Weights of a small image classifier.
Model: 24-pixel images, arch preact_resnet.
Data: trained on drawings of small networks of dots and links, 195000 training examples, 6.6 epochs.
Rows from block 4 of a small image classifier, named by matrix and row number. Rows with one number belong to one channel. Each number is 128 + 24 x the weight over its row's rms, rounded and kept within 0 to 255. All counts start at 0. Numbers have three digits each. After the name is the row's rms in percent of the matrix's.
Before each channel's rows are labels from the 100 images, of 14976, where the channel reaches its highest value: "top examples" is what is common among them; "peak at" is the part of the image that holds the peak. Only what is clearly more common there than usual is listed. The data: drawings of small networks of dots and links.
# convs0: first 3x3 conv, stride 2 (model.blocks.4.convs.0.weight, 192x112x3x3, each kernel summed), inputs 0-111
# convs1: second 3x3 conv (model.blocks.4.convs.1.weight, 192x192x3x3, transposed, each kernel summed), outputs 0-191

top examples: laid out on a circle; nine dots
peak at: bottom right
convs0.136 095:129133146136164150125076136100146145103130104130156106127142137077132117107153127101105111074119152117147090162144139124098135117131121122130151140103128113097181145127105097109117092133134119132137126151088103131126096112120158177100166153087138171127111102116102129138071128108112098127132122154108138187172093122121124125104084086121
convs1.136 097:146161170119136111143138094133126108095149096118155179127129106140101148157158100138125128100101086120049162074173106142082159091142143126143158129140129112109165095097153144122142136169150127122135115128142112105146150117132113111087113147160148161113138113109115156141146148131111127103114159142117130133121122113125112143113149079143121129168162138115106142114160100126097115135139112135139114123109105096099106149123148152103106147129153118137087154119137125143094132112145156135107149170141119149128176171123168109128133095188130159133135146124129111069084176156117153077

top examples: nine dots
peak at: bottom right
convs0.85 101:141109106108126139094113100124151136162158105140145141122118119131093103137131120131080124119099168141116143171088117101094120136141099121121087077103136153075115142103122109100131119087129144118082117116148146074125127097129085133140106109139156142114093080118121110188101159084140144125115123111102137108126096147162124103095098129116
convs1.85 094:192126103166155094105150118162139149156135114092134162135144120114067142098150134120070135086115148110169130118154097117106136132122092167137159116103149103095131167132117137142151145138170134124124111159134143142098122139138142116140075132094117160110137120114123097114131145099129139169170124153120149108145172113200185122183137149108127118121140106139129111108078121101161127132111116126143108132149093132128150114109116132124172127115093122130168146111127131162179130121101135114119131143174126115135127143118112173108108152155121130103183144074157142152153124115124144133

top examples: laid out on a circle
peak at: bottom left; bottom right
convs0.134 089:124128165129099133140117133122152105117132063126119126113140100110103139136101155134122134170126165110153102116079084165159114115138089119117132113139141098110136130109140114107151128170126148175137171148120143080151137135117128118123112114095087147168206118100138135118080156152152116134144128134125119116112150141143115163112156108068
convs1.134 091:159120153121136133142093140134165120122121111153130115140098168178143105160132107149096115097134106093144137117143113123129108076140131155103144114116123128131117102125097105112160120117198147157144117069135117146062123124095122156169190095113160104131090091112081122105164164123123149122124178140139158139108110107127151139110136072128106151112110145154099128179119128125124129151171116144137128137131147120093105105140151141151138152138115110132106138096130104076126126154126132157166159123099128106082093106101149114096139138142155155166105107149107127110095157138153139144

top examples: nine dots
peak at: bottom right; middle right
convs0.162 090:127118134078121108081162104180154089125127084117141141142124106125115114126134095107101127139080144137088121089145136112124075147110144120110185091140112122132090109112149138130143139148102147100123067120086129096139171110132121119164101109145125122148124101156122116139135104133160148170114160165145135123171142146130142138100152146103
convs1.162 094:103100140137125168122101114110126099164118142132102114146086164147099157111107151130136102147123128131133128188159124149104112152121112084102111110137120077108111138167141135183150153124135089135090153157129086139154137149130122129111120133125136159130143139132156093093147101111163102100141122123164143083120094156111148160149118130137116110147114163121151137134131145121133138106137163145159152114119151128190113120146096153107127128124128124146157182146184152123079148158127137155124112140095160054130117129138130086137113133164101082132141070137170123095105133125084141133

top examples: laid out on a circle; nine dots
peak at: bottom right
convs0.57 091:150129131127110128143118112135125158141129128130176156138156116085142097155212120140091128123133155126112116180156147088142148141133126151124145139116083156130159130101119112080143130110129129164171123136157138140110118143122120116118175120138118155112070121108131110142083043136142156135144144118123122130138117169160091120143122112151
convs1.57 090:097122151139153093146135093117119127145123124144150103134154080110152152137113081142110117135165111122155115133174119108129133092158155116165096110165123112191123148100149088109141134147106133137150132125151124122147134139104109145113104156112155108119164100104128106118176092137111135136107124155080142149132133097111176065118122100133141106173108120146141092101114165138087144182134111105096172136147120095161102132122115163099116122099124148114047142112089111120117160133151140115152123124114119141150115137080126093128172147173093143133110145142137136104118126143124108094

top examples: nine dots
peak at: top right
convs0.190 108:106152085085130122113056100158155095130127099107155103101128114129113130110112156123154143046128144096149111121114127105114146127119102119146086124142148113130139136158097108146121168134117118142092116120124128151091132132115126172154114111085120132148103123156141106105102090105114171114126090109122127146129105148109120085100128185141
convs1.190 104:095170149135099094104122118094133120139151094140164168118140085097118120099119121161139119126147117103140133157143123130122137120109113121116111123152092172129101125134132110122158129140101113165131128120121087149114148166123186123174158110082096127103132134120078136152163109143148147104076154131123083106136139128124136140121143125173162156147129179098128122161129145134146162131129120090118123141079146169102121132164139145107084116155129143085138115119116095119116155098123147178154107119158137128109144131114152164121142109102096174135131077145156109193151108156123098086

top examples: nine dots
peak at: bottom right
convs0.48 108:164145144152105144107134124154101111113134124082147124155128111119133089093124115144149163127101129141117158103110081147108113196088180159151091151120136113136134123151069142158131127112129102103140149128096107147130152146160140113134104145148166154120097117130134161095091132125125168141123142182130117146155082100113147160110116138101
convs1.48 086:100106103141182122111156106135147133124117143124117145129101102164120121143102145115121117117107128184093138180137132160126197125119137142142133120128122093094122134117143118066113109127148161159118150093086140160107131125155065112119139124125097116114155158126149116111141133143129130144113106112115153133143131126147114087100121110111116118067127152090119168155136156124156144133104116102144097130094104100128114183104137175113145120090158128112110111131069076129131163117110124087109113132069110072123161128127103072147112141143129094113152163127104135143128128114116130161

top examples: nine dots
peak at: bottom right
convs0.52 099:144098140094136143086135128130144118114147101141128124156155133091115108138108116122153225142123142088121125180111150156122124183145129102154104171129164131135122124145128165173128137155159120118125114137119125130147066130111148143136105172090130111135116107116140112112160173162140134112177130118141135164138150129097127141131160101122
convs1.52 100:110103115114110106119151121145129156132136116093107133137096130138109153136038150141096125161123146131145139095145151091132098109143172098126107142121132106130128128072120200148148091138166123146104122106115148153138144131138112142153106098152152134104143131154147152104139183146124120066156151132111166120121096136125127121193125148119085097135128132105090152130139131129136098179141166113132123091117153146122091099141143150079135146096112118108111117158132135111163159117138129111142129115108137080142165097136113104127099151161145159172124139147089097122092126151104147150

top examples: nine dots
peak at: bottom left; bottom right
convs0.86 101:147138119120152126125105101121144113085152144118110134097145156157122124141152133122092127131167129114119160131106097120117104136182136080123131085141088151151118103146126151166112128102132124089124156144099147144110103196146135141177127102123107171100137128128128135090143113145145102147147106160153098185160071110097109140097149138113
convs1.86 094:148133143103139121125153097107099161151141094098124134156101064116127120086145132126084086131111132146140141119100084160157114064137104125074097132129137126183158080096120121156116116164121122121162143129114104167154126113074142119114111108095113120124128107159048087136142130152111092119120131126107117131119129135092125094128135088124118122122152162154096139139132112116136122168112138134160123145102162129166179147134099119089138126159085138132110071131101124094159137126149125086112145089129139131145141163116166103144145156116131118127128152140096117160125100127130135122

top examples: laid out on a circle; five dots
peak at: centre; bottom centre
convs0.16 088:109137126089127141104154118145134146121119161101146136157133123086114121122127199143118146122090086137114127115201118105104138102113173122132119114104114137120096130144140131133112138093156137103154109090142110102155142112098111095118134118121101127116122070104165135174106103149140136092121147142115102141104192121149100106178127104106
convs1.16 095:115130120144128145109128133108159139098171162135160105144130122146169111130116176159143157156096122085178111079088135135120110115126144096073117131121128148168080128120119136072144109125136153167118178163130108127118133102134102110105136129122132113158130125114119110101139097154115119114129096194145146143122123143159172129117149142163088127114095075123141162122139106165099109142113158093126155125150125135116108096176130124126147112127116093131161105131137119153122100087128076119101089178112138101139116148108118093126101160122163117148120147095149131067098134112134137132

top examples: nine dots
peak at: bottom centre; bottom right
convs0.115 099:066136114082164120090130155082103099094135142132093157114121129157125123126102133089099140118126140136157159117129138104155100136119157149138153119120127133101151155155042150093153137096140121133107107130120151131129123110123146165127097124133142091120124121131154154142152116156171099120150153115112084119124118148095096145071112110148
convs1.115 099:130077138123135107156121103131085147166089104100092142114158163143123113142052162143137106145137129115151125164140146175099134122159130122148149121145132084132134104117122114134115174129160114118127147096165130119133116116193134135156093138118129143109185101127120150133127120113085110153117158072114159163147116128104128152140102161124132137132138078148118157118119136071145177154144125104131103135132099124124103098150107125156136129132149109147147100156127141132117114106111172122106129110102138127124128121138102034092133114128137100114149152179137129118154130134140120072

top examples: laid out on a circle; ladder; complete
peak at: centre
convs0.14 111:119079113174101135184100090116147153149108138151147111111147139102155146174129102128113119087134123099140111166139142132114142142086076069101153111098127125126106121090125123132126136106122174160095118126184147127108132113104082135134156123167156130116124115126113146145089080121162139102125139105133133128095118115104105142113116100147
convs1.14 100:105105107111136107087110147167165122128119163137096114107103098161126109107087117136108115141166124146122126069138190100138143121139105099129102136187111080116153115115103137090136132170142121146130181104129171164089116099152090095104134149114110122135114135106126136130136116118131142135089093090137139086133148098131129118140154101120089174111139094109132168154134145105077150128136118098068126128111144127129135135117127183114166114142124153108105146127127118112114156140129135164121152148121132109191151102109117107062146110143103128135102108137135140119113097124139108164

top examples: nine dots
peak at: middle right
convs0.24 116:106154141125151164087173113152122112102171108135142169131105150124170098167172136097174113147115103119119147143129131129079139136163131100128118102109142145138108097142140127122140126139121133135095141125090137153141097142148140140120124106096115126123128162178098110175155099121097074127119198136137096100160180125132137117135130123130
convs1.24 104:127122150131095148127106125112153119149125099108176122125093115156142100155130158107125125126141143085069088139087161123143130116112107151134142129088139124122125116137108066120123177096099147118122157167111165110193181085182081126088141139104156102086130125126114134096142071120136137102113129120075152130127158107145101130092126110137142125121130101111137115085115131137111102131122152138169120124139148146148134138102129160116143099134104149147105163149111140125173130094126138099131136127138112193136140156136172153100142089157116125112164166138114151100116151104145123117

top examples: laid out on a circle; nine dots
peak at: bottom right
convs0.189 096:167142135132143104109123150147117138100132097162132088161164136087147162117139162133132119105110132123162139124082130130172124128129087140123153144153121091119112113131144102147102132115149117134144195130108139144096124147115086126128097126125147148143137114056148116149082115102128107187105088124151125127109177110170137126107086149125
convs1.189 093:139089147144083159157149099136127139129093114114097096099133115105145118123151179127138121122119127154125094115074119079117121129125144092081111146138132122148165117125132174107117175125143139119111121130145107169157142150156098114138108129161137118174189126178157087131133173125137102151171152138151130153109116104147139151162138122098117108171119113125123103142134118126080107175157129169125077142103115094091136080130132103119115113105163168129137099157138152162122124129106110106151136125124123136119130118135080140131119087069125131119138126146106137116129139063118149105

top examples: laid out on a circle; ladder; complete
peak at: centre
convs0.89 128:108126139141127105198065127118122149165042127146099139122127121154138155150135142140123145095099128137127109127121137089121160148120114072082157114112131123091127118129148131091086119136081151167101131147111115163106171105163133122157126111150123110137100095114129096154115150119147092131142116127140133131086127141165118132137128122135
convs1.89 115:145139159125105108111112109133150169101097172131197101141119108122095140136127089112091094131148156113101167125143130127136145106126123138073120124165164112088121114129183105100169075124119136183137142099141132163118085145118107126096122175119109117122125116092135104115107140053121116153130096094100113098127137144116144117110163161145120153116123133111121129122168120106134167117131159085106148127116116139133163113107120143128150130073125132114144171102124114134128146143141113145126129138132122085176102125117141157101121105175137143151091160108121131182088145103144122142